Rows from block 4 of the text encoder, named by matrix and row number. Rows with one number belong to one attention dimension. Each number is 128 + 24 x the weight over its row's rms, rounded and kept within 0 to 255. All counts start at 0. After the name is the row's rms in percent of the matrix's.
# v: attention value (text_encoder.blocks.4.attn.v.weight, 384x384), inputs 0-76
# proj: attention output (text_encoder.blocks.4.attn.proj.weight, 384x384, transposed), outputs 0-76
v.225 106 [160 100 127  89 147 117 132 103 118 121 127 121 135  81 163 124 111 116 180 121 128 120 132 138 125 100 119  87 141 136 144 146 166 137 118 163 141 127  95  83 119 128 109 114 122  74 125 134 113 120 157 131 121 111 123 122 124  87 101 137  99 124 122  86 171 106  80  75 108  94  85 170 122 138 170 151 117]
proj.225 097 [108 120 125 117 124 105 133 144 144 111 149 135  84 118 167 129 179 177 131 148 119  92 187 118 122 165 171 122 126 129 145 128 120 155 119  83  89 115 161 134 130  91 142 163 153 132 129 193 108 114 142 107 140 131 103 154 125 139 124 122 151 122 143 101 145 133 123  82 160 136 161  77 168 145  84 138 146]
v.226 107 [154 128  68  69 108 110 115 123 189  91 134 173 124 170 141 171 153  99 120 113 137 128 134 167 173 144 135  73 145 126 108 116 144 162 130 150 119 105 146 132 153 168 144 125 164 126 116 159 117 138 170 187 138 102 123 118 146 137 130 124 135 154 147 117 119  99 127 114 141 126 154 141 136 103  89 138 110]
proj.226 102 [106 105 145 140 144 128 125 182  78 137 169 155 128 120 115  99 114 118 113 121 117 141  90 113 127 135 130 134 163 119 162 150 139 118  93 120 154 109 113 154  88 148 143  93 131 142 129 124 125 146  96 101  69 114 133 118 116 123 156 146 144 130 125 138 134 164 136 133 156  92 120 148 109 107 165 150 156]
v.227 097 [107 147 116  85 123 130 135 139 139 103 104 148 109 121 153 147 100 143  93 137 137 134 148 148 150 140 126 114 107 136 136 108 123 165 120 151 145 129 138 138 142 118  78 153 117 164 166 124 104 149 110 119 108 152 122 154 172 126 155 111 174  91  88 148 129 142 117 122 106 160 161 162 142 111  75 138 158]
proj.227 106 [140 116 134 127 124 118 154 120 123 175 151  97 151 141 120 109 105  84 141  99 158 123 149 150 155 113 112 114 183 109 165 108 144 136 137 123 100 107 114 112 107 149 140 130 115 104 123 128 181 107 106 153  83 117 134 103 122 134  92 152 121 116 163 135  82 117 127 142 116 142 122 141 131 116 181 147  95]
v.228 099 [ 87 162 127 123 127 159 140  96 119 110 122 149 109  92 145 133 145  72 163 123 135 116 147 136 138 140 123 120 142 137 117  99 143 104 117 154 109 122 160 101 155 154 151 145 106  63 127 138 176 183 133 100  99 142 122 142 104  92  94 143 136 152 169 145 108 163 157 174  92  95 146 107 128 130 134 119 120]
proj.228 094 [151 135 116 166 140 141 180 140 134 126 110 147  95 136 132 112 160 152 147 117 184 135 141 106  75 130 114 124 108 122 120 141 110 127 117 101 112 135 124 152 109 149 132 113 144 117 121  85 109 144 114 109  89  87 111 142 107 158 138 154 132 146 123 122 145 126 125 102 119  95 112 100 111 122 155 109 121]
v.229 106 [129 109 135 133  77  97 162  80 129  98 106  89 123 145 112 121 129 134 138 128  96 137 136  78 154 156  90  90 101 168 108 122 133  91 162 140 146 129  98  97  75 127 130 123 132 131 143 127 158 145 103  85 110 134  91 151 128 161 136 144 139  90 132 102 121 161 143 145 102 146 113 114  77 172 133 136 167]
proj.229 107 [102 119 105  92 131 143 132 165 117  99 153 114 146 102 103 120 107 108 154 184 119 141 122 115 114  82 132 131 159 125 145 106 152 199  93  99 143 130 166 128 139  97 105 141 140  92 127 144 140  92 127 182 108 134 165 107 136  74 128  74 111 130 127 124 158 135 112 119 132 165 127 121 150 109 143 136 120]
v.230 107 [143  78 138 106 134 110 139 100 152 137 115 141 119  65 116  94 119 123 141 128 134  91 121 125 143 117 133 112 133 102 105 101  88  98 132 137 135 153 111 112 132  70 129 133 100 141 129 110 106  98 129  70 148  82 124 117 141 135 154  98 111 148 136 190 193 146 121 123 143 118 127  76 146 137 127 156 124]
proj.230 117 [118 119 114 105 135  90 164 143 149  98 156  79 182 139  84 198 133 160 114  94 121 134 176 134  96 124 122 161 137 157 117 128 139 168 142 127 162 126 177 108 134 109 100 131 126 146 162 158 137 113 168 185 127 174 154 122 146 136 125 118 118 119 167 125 127 108 146 159 149 121 127 119 146 136 170 118 108]
v.231 099 [155 150 154 101 117 155 135 146 141 127 157 159 131 121 162 153  87 115 135 158  94 110 120 127  90 167 106 161 156 148  66 141 146 110 144 138 114 121 127 101 137 117 129 155  85 130  82 113 139 117 145 162 126 121 127 131 141 146 139 124 119 117  91 118  93 170 141  94 146 134 137 152  84 104 157 157 111]
proj.231 097 [162 143 133 128 126 134 149 161 137 121 162 113 173 117  97 148 176 157 117 145 165 114 123 150 115 105 153 110 128 129  94  85 147 121  85 108 140 155 142 109 187 149 124 110 120 128 173 122 158 177 117 149 154 162 152 139 125 113 141 108  82 159 142 157 148 102 147 134 158  86 132 114 149 118 139 121 137]
v.232 104 [102  93 150 118 156 163 120 108 133 132 126 161 106 159 121 121 108 102  92 171 121 101 113 123 139 150 172 126 153 122  69 110 129 124 124 131 111  95 100 110 146 127 169 135 135 167 174 141 143 147 171 102 131  76 116  98 116 155 132 198 158 121 185 154 111 158 120  85 114 112 131 149  97 110 109 174 146]
proj.232 110 [153 112 122 135 107 133 115 161 147 112 144 104 158 121 153 110 122 111  90 115 118 115 125 105 145 179  86 133  91 151 115 131  95 123 173  94  93 136 158  88 132 122 112  96 107 121 111 160 121 131 141 156 123 150 125 158 148 131 138 115 124 129 130 113 155 157  95 114 137 159  68  69  90 140 144 137 134]
v.233 099 [166 131 128 118 113 137 100 132 124 197 142 145 127 115 115  95 117 134 101 113 127 149 130  96 140 144 174 138 114 107 155 106 117 116 144 136 139  99 144 123 150 147 147 134 126 156 124 136 152 139 108 111 159  91 144 129  93 102 138  86 149 125 133 159 122 144 118 131 116 166  95 153 142 114 116 124 169]
proj.233 106 [180 110 156  98 138 109 144  87 117 119 105 109 134 114 154 152  87 154 135 162 105  97 134 137  94 115 134 185 106  87 110 155 114 111 176 151 126 115 133 127 117 170  91 110 139  93 166 144 131 145 159 123 118 166 146 148 124 136  79 159 120  80 127 134 141 156 173 149 165 141 146 150 104 139  97 199 124]
v.234 104 [128 127 126 141 140 108 146 184 171 125 127 137 157 145  96 171 149 136 137 110 140 141 161 143 115 121 129 142  94 168 133 125 147 156 126 131 126 141 123 143 100 110 153 113  83 106 166 152 131 160 121 106 121 111 153 125 120 132 124  83 164 111 113 130 136 150  87 133 143 158 163 115 116  84 132 116 135]
proj.234 108 [111 149 142 158 176 117 148  99  90 130 139 104 114 118 109 112  97  90 124 114 116 115  70 127 132 115 159 140 194 142 169 157  92 106 107 169 126 118 118 106  88 102 174 142  95 130 141 146 130 120  92 112 131 131 138 124 111 107 158 155 116 134 105 177 126 122 112 158 152 158 159 173 107  83  90 162 112]
v.235 102 [103 143 130 113 144 137 133 143 178  99 115 152 126  98 103 155 124 131 141  97 134  96 108 169 133  99 136 171 126 175 176 114 131 130 167 122 123 107 157 109 109 136 125 116 127 162 104 139 147 110  85  67 104 142 139 152 139 121 162 128 152 113 126 130 166 126  77 115 140 105 110 145 122  78 142 120 128]
proj.235 100 [133 173 136 166 106  95 124 126 129 137 107 122 138 126  96 148 133 121 161 107 152 123 176 112 110 151 131 117 150 145 112 176 100 121  86 134 131 144 156  95 162 123 114 154 111 130 135 112 117 108 126 138 153 129 135 110  96 128 128 112 144 148 132 123 142 136 113 109  92 146 154 113 114 135 115 140 144]
v.236 099 [154 136 172 137 138 155 123 187 129 118  82 150 126 132 127 145 144 117 133 136 124 110 108 140 144 155 150  88 151 141 132 151  98  94  90 108 150 129 132 140 183 130 100 135 126 130  92  81 108 131 134 118 175 103 142  93 171 143 134 118 123  99 117 127 135 143 150 144 136 112 135 136 161 121 131  63 139]
proj.236 100 [101 114 132 139 104 105 129 118  99 125 135 142 129 140 105 105 132 126 112 138 130 127 146 137 105 134 141 127 132 105 102 133 117 153 115  98 131 129 124 180 101 148 114  99 111 127 152 121 142 131 108 130 172 107 105  90 128  91 150 142 106 137 139 113 105 142 120 111 132 124 135 112  98 127 136 165 164]
v.237 105 [122 133  99 145 130 158 161 125 106 167 146 168 113 119 154 119 145 103 143 134 129 136 144 132 103  93 140  97 176 142 150  99 116 147 101 137 131 104 126 103 125 158 105 118 131 128 142 130 101 121  97  96 125 126 109 101  95 151  77 119  76 124 128 153 119  93 137 157 156 160 133 142 138  91 131 105 105]
proj.237 102 [122  76 170 126 161 142 128 112 119 155 141 126  79 146 149 149 112 108 101 121 127 146 135 125  97 188  92 119  89 135 119 150 136 106 153 144 139 133 170 151 166 140 132 112 157 148 108  87 113 107 123 139  94 122 140 101 134 112 140 149 126 155 120 152 127 125 124 131  92  62  99 146 159 176 126 158 160]
v.238 091 [ 94 139 188 134 141 110 130 190 136 128 116 137  69  85 102 104 138  96 150 124 143 123 114 155  59 146 131 153  86 121 149 152  44 124  82 103 152 137 130 137 155 149  55 146 104 109 138 102 123 125 133 101 123 152 145  73 130 138 115 110 129 132 143 150 108  95 128 131 131 124 119 119 141 124 113 137  95]
proj.238 096 [116 120 118 103 144 150 151  99 101 194 129  90 141 199 115 116 167 126 120 144 142 132 111 153 100 110 122  93 124 107 115 150 167 125 178 162 113 115 154 156 126  94 146 110 165 146  85 113 135 164 106 125 127  80 120 120 131 121 114 118 104 158 128 163 129 117 131 125 109 111 132 123  70 123 124 144 135]
v.239 103 [101  88 144 150 121 133 119 125 160  92 124 114 119 127 125 142 113 146 198 125  97 107 105 125 169  81 119 110 184 160 155  97 105  86  93 124 117 121 160 138 110 163 143 168 133 119  85 156 118 138 116 139 163 118 101 131  98 112 124 110 105 126 148  81 133 144 136  94 107 139 131 120 118 132 109  98 161]
proj.239 108 [150 169 144 148 135 127 130 129 134 104 120 139 113 179 129 118 111 118  86  64 111 164 143 124 114 101 116 132 109 156 120 175  97 130 119 158 110 157 122 111 104 143 109 121 136 118 124  92 146 130 125 127 103  73 107 107 134 117 151 116 116 122 132 100 119 136 108 104 155 117 158 124  83 128 160  88 134]
v.240 100 [140 126  84 108 119  86 184 114 192 105 102  87 145 165 143 145 102 160 132 124 183  84 114 131 108 128 147  91 107 126 170 132 103 141  99 115 155 131 125 152  82 135 139  96 132 112 164 104 141  86 111 131 134 134  95 121  88 121 126 161 140 123 126 134 127 146 177 108 143 126 115 152 126 141 126 110 120]
proj.240 098 [129 169 112 148 133 132 103 141 106 130  78 138 154 113 122 138 126 130 115 124 131 156  89 108 163 173 141 141 108 131 133 147 127 133 145 138 115 145 173 133 153  89 133 170 112 148 107 144  99 108 101 142 108 146 130  78 100 148  79 154 121  70 168 106 139 138 157 162 122 160 126 117 135 161  94 121 104]
v.241 096 [ 87  93 135  94 124 175 139 134 168 137 153 144 119 115 123 102 126 105  79 150 167 109 148 165 130 124 152 105 116 137 129  93 158 148 155 150 152 103 131 139 143 172 130  71 127 110 171 127 161 116 149 127 159 141 142 136 138 132  96 157  83 114 142 140 137  99 155 124 149 163  86 121 117 155  94 131 115]
proj.241 093 [116 102 175 131 126  89 132 153 111 106  89 129 152 149 115 135 134 150 122 107 120 147 153 131 126 140  83 121 140 132 103 152 115 117  96 119 123 174 104 138 159 121 127 150 125 163 163 119 147 113 123 120  85 112 139 143  83 103 151  97 135 147 135 125 104 140  80 144 158 147 132 191 151  98 143  98 100]
v.242 093 [116 144 168 116 140 135 112 116 169 117 150 127 127 149  95 149 146 124 139 128 124 124 154  97 111 128 124 160 115 102 118 160 129 146 171  89 100  88 156 136 152 144 165  80 150  97 104 120 117 126 131 134 134 144 105 184 134 123 141 119 174 147 147 134 104  88 175  94 130 174 125 130 110 118 145 143 112]
proj.242 098 [107 155 147 132 137 109 141  88 143 146 108 159 159 110 119 129 115 145 111 138 123 170 161 131  99  84 153 141  89 169 100 122 138 116 105 117 116 147 110 121 105 133 122 148 112 132  96 130 142 153 101 151 134 104 116 111  85 169 114 175 150 127 113 115 131 154 158 168 120 151 145 174 142 145 120 120  90]
v.243 104 [191 105  74 131 146 115 113 134 106 131 147 154 140 121 133 101 167 118 128 122  91 123 157  98  76  89 154 187  80 114 148 165 128 133 143 166 119 128 146 117 118  97 143 114 122 119 121 153 151  82 157 160 101 105 123 142 117 105 123 137 171 125 107 152 134  58 111 123 116 124  86 152 170 119 133 151 115]
proj.243 104 [105 176 146 141  95 121 135 123 116 150 134 127 136 130 129 106  73 158 155 148 129 150 136 156 154 111 147 137 114 133 127 160 159 129 102  93  97  70 138 139 111 113 142 138 122 117 138 150 174 114  99 102 115 161 132 146 116 142 111 158 130 153 102 112 112 149 133 138  95 170 169 169 134 136 138 130 122]
v.244 104 [110 161  96 135 122 136 133 158 103 107 102 134 154 118 125 142 146 134 112  96  93 135 113 142  87  99 169 154  90 128 121 143 120 160 152 136 144 158 138 117 143  62 154 148 128 134  62 127  86 114 135 121  89 126 153  88 119  99  84 102 106 145 122 111 113 164 125 108 110 131 125 112 114 148 153 145 122]
proj.244 103 [149  98 128  76 150 144 169 140 139 117 104  72 136 106 101 151 173 106 125 127  91 151 137 108 136 120 120 132 100 112 139 127 129 142 164 112 139  95 155 162 168 105 101 116 133 103 218 123 126 143 136 144 153 139 125 146 165 112 124 109 158 129 110 137 143  94 163 126 154 151  93 105 115 156 176 145 132]
v.245 094 [164 115 103 155  93 124 149 167 113 187 132  90 130 122 123 172 124 177 180 129 142 139 110 139 130 152 180 145 120 132  99 147 118 114  99 108 146 128 151 164 131 115 112 108 118 149  90 100 140 122 135 140 188 125 115  98 112 104 111 127 130 114 127 180 134 139 149 102 131  78  99 138 138 107 145 126 121]
proj.245 094 [129 134 139 150 114 165 111 143 138 124 134  92 115 137 124 145  91 159 128 157  90 151 126 166 153  96 172 113  79 165 136 136 119 102 138 148 123 162 133 139 125  88 118 101  72 131  82 130 150 127  71 149 135 141 137 126 115 149 136 181  98 128 110 120 123  99 124  88 134 146 169 101 131 139 120 109 135]
v.246 102 [127 166 136 111 145 114 135 135 122 129 126  94 149 178  83 119 107 150 132 127 124 157 168 111 132  94 150 139  92 126 159 131 113 114 129 142 110 101 101  96 114 111 142 151  71 181 149 162 191  78 165 115 122 152  89 140 135 109 159 110  98 168 155 168 120 151 180 130 106 123 117 121  85 165 119 163 131]
proj.246 107 [116 136  95 101 164 149 132 119 160 135 139 124 144  79 134 127 122 134 162 139  83 144 155 132 132 115 138 119 188 124 123 123 122 121 113 166 144 160 159 191 124 122 135 114 133 134 137 129 124 131 112 189 174 139 147 138 103 118 131 156 162  94 133 134 112 133 128 151 133 182 186 141 142 111  68 137 109]
v.247 104 [101 116 128 116 139 145 120 137 104 134 164 107 143 171 132 143 105  90 146 156 150 159 103  99 132 115 104 119 137 127 150  96 138 140 136 134  74 109  97 114 116 131 162 111 183 147 129 161 134  99  98 118 106 111  90 157  68 126 139 132 132 115 139 166 132 127 155 136  88 157 145 117 106 119 114  96 146]
proj.247 112 [113  94 141 108 136  89 103 125 153 104 148 160 158 109  84 120  84  93 128  95 145 107  99 131 100 144 171 136 110  82 139 117 121 122 154 115 158 123 148  81 120 137 141 131  98 118 177 111 133 134 186 165 121 173 137 147 155 116  83 131 119 107 134 126 125 152 148 102 120 114 140 107  73 107 161 148 151]
v.248 106 [144 111 130 157 132 141 154 125 106 180 131 120 130 133  94 120 100 118 140 147 104 163 118 110 100 118 113 151 113 115  90 163 123 134 101 141  94 145 133 126 128 109 170 148 105 140  96 145 136 141 119 135  83 159 134  81 104 142  94 119 158 131 114 128 105 109 168 186  87 113 125  79 163 110 150 146 134]
proj.248 107 [158 103 125 151 162 136 132 110 150 111 159  92  91 140 123  67 137 142  99  95 108 105 149 164 156 145 164  98 111 132 122 116 153 118 194  89 167 135 152 131 171 131 127 134 106  98 113 135 116 151 149 131 140 165 137 151 152 132  69  86 108 132 117  94  83 104 104  90  92 118 101  81 155 139 156 145 116]
v.249 099 [154 145 168 145 131 124 156 129 162 134 112 102 133 126  62 149 104 148 117 118 157  80 129 102 128 136 159 151 129  82 111 108 101 153 150 163 109 113 120 153 161 115 124 122 123 126 113 139 143 146  97 134 194 174 126 148 135 117 148 145  93 137 136 123 149 101  96 146 116 129 130 138 140 144 117 169 135]
proj.249 113 [103 113  77  94 115 117  93 118 135 146 173 158 137 122 121 112 135 139 124 159 127 118 158 121 146 110 100 115  87 125  99 174  88 134 143 156 106 116 135 117 129 117 112 139  92  84 101 109  99 129 141 159  91 129 126 112 173 119 127 100 130  54 124  77 146 125 146 108 108 147 154 113 111 141 130 110 174]
v.250 104 [147 132 122 145 109 181 106  99 100 137 137 108 163 149 110  68  78 172 130 112 150 156 101  76 114 143 184 128  96 143 126 160 112 142 135 131 115 136  82 123 120 149 140 108  84  96 162 135 159 159 131 178 125 135 148 156 124 139 120  79 140 161 109 136 141 114 163  91 151 148 143 124 118 143 196 103 136]
proj.250 098 [129 137 152  83 137 146 123 131 160 144 155 134 132 130 165 118 166  84 140 120 123 120 131 151  94 118 145 140 144 129 123 152  91 131 171 105 144 145 160 159 134  48 135 108 111 170 171 117 105 116 126  99 119 151  94 126 122 163 102 148 168 112 146 130 129 103 140 111 125 155 115 100 122  97 141 134 134]
v.251 107 [134 157  85 125 104 123  99 152 131 152 185 132 135 137 108 113 110 114 119  85 133  95 130 143 101 103 168 103  90 120 120 123 120 127 124 138 127 100 149 141 121  91 123 103 127 159 126  98 159 142 127 128 162 140 113 119 135 163 123 124 103 153  91 116 145 131  99  79 144 127 160 132 178  78  99 151  91]
proj.251 105 [154 134 131 175 118 108 121  93 128 129 116 135 107 134 148 151 123 138 165 112 122 142 144 122 163 146 129 104 183 124 119 145  86  61 158 191 123 153 120 119 161 163 132 121 134 102  90 158 131 130 107 147  81  78 108 123 133 127 123 127  88 101 113  97 137 123 147 128 138 154 129 158 124 150  93 103 116]
v.252 098 [140 117 130 104 177 131 103 106 150 123 166 121  66 122 135 134 120 145 134  92 126 130 127 106 106 151  96 143 132 107 156 129 110 138 144 130 108 100 136 133  97 129 143  69 131  92 120 157 136 152 112 131 141 106 103 134 114 138 126 136 136 109 131 131 114 135 120  86 168 149  90 112 107 107  64  80 110]
proj.252 102 [102 154 161 157  89 116 151 117 144  71 126 103 127  96 114 126 119 132 142 127 144 105 120 137 112 115 164  93 120 128 137 136 110  98  91 100 127 161 110  69 159 119  92 121 131 156 141 158 117 106  84  93  93 123 171 116 124 150 142 116 128 145 111 147 118 118 112 117 125 107 126 130 137 105 131 123 121]
v.253 101 [110 101 118 174 150 121 163 114  79 158 109  99 170 162 136 103 111  93 149 136  96 155 128 119 125 129 146  79 139 159 112 120 142 150 110 103 113 161 115 107 140 126 124  92 142 154 125 122 128 130  99 159 131 132 156 125  86 162 124 192 110 113 136 116 147 132 112 121 141 153  97 151 133 139 150 119 116]
proj.253 101 [164 139 130 110 158 133 125 143 129 103 172 144 159 151 124 184 147 113 118 127 147  92 114  83 115 126 119 151  83 120 170 136 146 111 157 131 132  97 158 114 139 141 104 103 121 174 119 129 112 126 155 127 140 108 126 183 148 136 117 111 146 124 102 183 129 111 127 131 134  66 124 121  92 150 120 125 128]
v.254 102 [ 89 137 123 130 131  87 124 137 151 101  85 109 104 137 136 128 146 175 168 130 135 141 168 146  97 120  74 100  86 135 150 156 137 157 169 176 114 163 123 116 119 131 144 144 113  99 112  74 133 144 136 117  97 138 113 174 152 123 146 113  78 117 159 130 143 143 160 130 133 152 163 126 132 106 134 101 126]
proj.254 099 [174 137 126 130 144 168 120 103 147 108  97 148 103 138 152  94  96 112 139 113 105 130 128 102 138 118 117  95 163 141 150  87 113 122  67 116 136 156 113 176  95 123 181 100 119 149 125 166 102 116 119 165 152 127 123 144 114 141 134 108 158 137 114 106 126 169 121 141 140 148 170 158 151 133 131 135  82]
v.255 107 [113 140 118  87 144  71 126 103 136 141  83 144 122 181 131 161 111 154 143  93 140 123 150 114 149 173 122 138  96 155  99  93 166 101 147 109 134 126 117  98 121 156 104 158  96 121 143 132  86 160 134 120 125 150 174 116 117  94 141 123 143 146 158 107  81 109 105 127 129 101 136 127 114 155 169 113 107]
proj.255 100 [107 149 104 181 127 133 141  96 101 100 166 156 119  92 135 141 181 142 138 140 133 134 139 152 129  93  96  92 173 139 140 157 117  97 125  81 135 138 101 139  99 134 116 113 150 148 107 105 129 146 124 129 143 139  72 154  97 162 148 124 149 127 188 125 124 128 142 153 139 156 154 120 126  70 118 124 151]
v.256 098 [115 127 119 107 118 155 159 141  88 147 153 115 147 111 141 100 152 126 148 133 103 117 142 118 115 125  92 149  98 103 141 138 110 135 133 135 122 138 139 158 138 110 129  99 148 149 118 126 127 174 170 128 143 143 138 114 133 168 148 127 131 129 105 151 130 174 129 103 133 100  55  97 133 116 123  94 139]
proj.256 097 [130 164  74 142 110 137 131 125 155 200 142 139 144 135 154 143 149 105 171 131 157 155 134 142 128 134 140 108 108 117 147 124  93 122 111 118 153 119 108  77 134  72 125 119 121 134 142 137 145 117 110 121 133 118 125 121 120 121  72 105 153 130 181 127 100 126 126 135 141 124 141 161 174 128 103 146 134]
v.257 102 [125 122 148 171  96  98 183 134 118 129 155 133 119  94 137 159 129 110 143 126 119 138 105 165 146 143 132 126 104 107 148  99 146 132 114 155 101 138 159 141 131  87 166 152 132 121 114 128 130 105 150 125 143 143 162 149 127  98  85 143 110  65  78  87 112 126 115 161 132 114 114 143 145 125 157 108 120]
proj.257 102 [ 86  94 133 154 118 122 123  90 121  94 137 178 102 140 142 120 102 135 121  89 119 125 112 165 127 165 144 106 126 127 134 175 114 143  83 160 131 122 134  90 112 175 141 132  99  97 153 121 144 171 127 142 102 134 146 142 132 147 154 145 129 164 138 116  86  89 153 112 115 119 152 106 127 106  99 111  90]
v.258 097 [111  95 174 138 157 133 122 102 150 140 121 158 120 115 118 122 124 125 122 131 106 137 135 150 154  93 154 141 160 105 164 158 181  85 110 154 127 103 106 160  94 149 108 151 114 104 148 107 101 134 194  93 151 156 115  91 136  96  92 147 129 104  63 133 120 100  76  99 154 109 133 107  96 113 155 153  81]
proj.258 099 [105 126 115 102 166 128 122 143 102 109 140 114 147 121 154  86 130 138  86 107 121 132 118 133 176 121 163  70 124 132 142 158 139 171 127 127 159 146 144 121 132 143 106  99 115 129 141 133 117 110 104 141 164 126 107 139 115 158 148 179 150 154 161 124 153 147 184 114 148 125 134 139 143 149  98 116 158]
v.259 104 [112 127  84 155 132 134 130 141 119 120 121  96 150 123 123 175 135 108  78 149 105 110 136 111 162 142 138 133 134  86 153 116  93 108 132 154 120 106 109 112 120 145 157 129 102 117 100  94 144  88 128 151 111  54 122 114 117 139  96 119 149 134 122 148 160 128 122 121 149 158 128 147 135 158  95 130 127]
proj.259 096 [141 102  88  82 146 161  85 125 130 145 104 126 140 146 101  71 146 116 141 150 144  92 104 150 110 128 107 112 121 123 124 144 148 137  96 123 106 128 144 104 116 198 155 110 145 139 139 157 120  90 135 120 136 174 133 136  91 139 132 133 176 115 152 100  89  72 137  58 112 143 138 104 149 132 131 132 138]
v.260 101 [117 164 146 147  87 140 145 112 154  95 100 156 104 160 100 159 128 150 112 149 108  95 116 116 136 118 131  86 154 122 143 148 161 132 119 100 107 136 113 118 143 115 131 156  98 124  88 168 120 139 144 144 167 117 140 146 157 100 142 111 129 138 107 165 119 163 157 136 153  81 140 160 160 118 160 116 151]
proj.260 090 [ 86 105 153 138 132 136 127 159 138 111 145 163 122 121 143 113  92 127 141 183 105 156 136 130 120 149 131 155  79 136 133 107 126  97 139  85 112 133  89 144 128 125  95  88 100 138 125 139 158 140 132 132 126 166 102  55  87 140 128 124 153 102 144 130  76 107 101 105 143 127 121 126 105 148 128 117 138]
v.261 104 [115  87 155 133 115 114 141 103 140 138 126  90 122 134 161 112 125 167 128 137 151 123 105 104 100 116 131 120 122 144 151 149 153 117 128 118 121 116 143  76 157 160  83 109 150 118 139 126 117 104 116 153 136 160 128 144 107 118 184 148  89 116 152  99 122 133 143 125 164 128 146 138 138  91 107 123 128]
proj.261 101 [135 140 123 107 140 146  86 151 126 105 118 138 123 126 111 151 146 123 171 165 132 142 113 112 123 135 132 140 149 117 145 150 151 143 123 154 109  84 116 146  89 148 194 118  92 110 106 151 143  96 122 120 152 135  96 122 162 141 100  99 147 122 186 169 102 111 124 158 106 125 164 136 137 141 120 154 127]
v.262 104 [141 108 121 158  75 130 146 127 139 113 174 150 152 108 183 144 120 112 105  83 123 119 121 162 140 112 123 116 118 193 103 104 117 112 111 167 113 113 108 107 164 152 135 135 101 148 158 120 135 153 153 130 155 125  82 137 105 101 112 147 122  87 134 142 133  86 100 168 168 148 155 172 117 132  74 118 149]
proj.262 106 [124 135 123  63 167 137 141 160 104 139 146 191 106  86 121  90  79 158 109 128 153 140 119 110 134 159 114  68 158  99 127 132 103 127 152 140 128 104 156 138 114 149  92 158 140 149 121 100  79 104  87 110 138 133 180 104 128 154 162 122 126 143 146 118 138 149 123 152 115 140 127 133 132 153 175 146 152]
v.263 102 [159 137 116 170 171 152 157 130 131 163 117 134 108 165 129 120 127 143 110 145  85 117  96 116 144  93 141 158 100  86 165 102  84 161 130 115  89 161 155 162  87 134 172 145  98 158 131 168 121 109 101 118  68 129 110 113 110 137 150 141 127 148 185 123 112 114 111 113 144 104 145  98 154 160 115  98 174]
proj.263 100 [131 116  97 124 135 147  97 125  97 153 193  99 136 147 140 145 168 102 146 136 158 111 139 113 150 134 131  83 144 127 135 139 110 136 106  92 140 105 125 104 137  78 127 156 131 115 111 137 111  89 153 188 138 120  91 138 134 132 152 121 156 122 103 139 136 112 117 126 113 118 109 135 118 140 134 153 139]
v.264 106 [131 154 107 135  88 121  81 105 166 105 159 131 134 103 101 147  74 143 124  95 116 129 100 154 163 139 101 143 125  94 118 121 133 136 151 140 139  86 100  90  92 141 125 117 122 159 146 102 115 152 108 160 137 109 107 132 106 123 118 134 138 132 142 148 158 138 125 113 130 159 124 161 130 132  88 120 123]
proj.264 099 [ 98 114 118 100 162 158 197 150 104 137 139 162  66 156 159 120 113 104  99 114 139 155 141  82 181 139 121 137 114 154  99 162 157 134 135  85 128 154  95 148 152 162 141 132  99 117 121 104 138  93 146 109 128 146 169 138 167 107 168 106 108 130 148 104 139 114 109 137 139 128  93 129  83  78 143 133  88]
v.265 101 [123 133 100 107  99 136  72 117 155 129 141 138 135 182 119 174 129 129  98 112 149 171 123 103 140 133 133 123 165 150 117 103 150 122 144 120 161 126 117  98 151 133 101 134 159  97 134 120 142 150 160 152 102  99 104 165 130 114 119 168  71  96  81 146 139 165 144 113 178 136 123 157 110  85 123  91 109]
proj.265 094 [122 136 167 181 151 130 159 137 116 115 120  82  81 116 102 144 124 150 161 116  88 137 101 161 120 135 112  84 134 139 116 142 128 137 105 153 126 171 171 135 120 152 122 133  90 100 160 142 108 136 138 154 117 116 145 147  70 173  89 101 119 142 125 117  85 156 142 165 127 113 117 110  97 127 148 150 115]
v.266 105 [106 120 102 135 107 123  85 143 117 150  60 155 127  94  88 139 125 100 132 120 189 104 147 143 137 155 110  94 149  86 111 171 141 119 112 123 113 122 157 117 107  98 139 115 117 103 174 136 130 138 153 168 161 166 123 158 103 131 138 157 139  99 114 144 121 147 126 145  92 154 123 121 149 152 134 108 152]
proj.266 101 [ 76 165 118 128 121 118  91 102 136 131 144 100 108 128 119 118 110 180 107 113  79 134 155 171 112 138 145 114 145 176 121 117 143 103 118 110 144  96 131 144 143 150 105 154 132 179 123 141  92 144  84 113 131  73 180 101 119  89  96 176 155 173 165 178 171  99 165 122 128 119 140  95 174 140 103 138 114]
v.267 094 [ 73 110 142 106 117 118 128 105 151 142 156 132  69 123 108 111 153  97 134 153  96 139 161 117 186 120 158  98 139 153 130 157 124 154 142 117 130 135 122 137 129 111 125 135 121 130 121  92 141 126 148 111  89  43 150 148 107 113 116 117 115 119  96 105 127 113 154 161 148 139 172 124 133 115  89 153  96]
proj.267 097 [142 175 149 196 108 121 137 134 124 115  93 115 118 106 138 112 123 133  97 137 110 115 157 139  90 149 130 110 120 134 129 128 161 126 111  83 114 144 131 113 138 107 112  86 129  98 119 164 158  83 162 139 124 134 157 159 110 133 107 134  83 125 130 115 148 145 124 108 136 154 186  58 101 129 126 111 148]
v.268 102 [156 123 177 133 132 174 115 115 146 171 102 104 107  99 154 109 129  99 175 131 116 185 131 115 164 116  97 127 140 135 125 121 129 117 123 175 123 134  80 101 139 149 149 121 110 200 131 147  84 130 156 143 159 108 103 143 137  96 119 139 101 138 106 111 127 145 140 150 103 125 113  78 151  92  68 150 141]
proj.268 101 [145 101 119 128 130  95 139 149 148 130 117 135 124 113 111 140 101 101 146  90  68 119 158 147 148 113 133  98 119 110 126 143 115 120 132 118 155  97 154 137 129 162 115 143 119 131 125 169 163 113 125 128 141 112 144 103 114 103 171 142 118 123  89 122  87 127 114 141  75 171 115 149  98 137 118 106 155]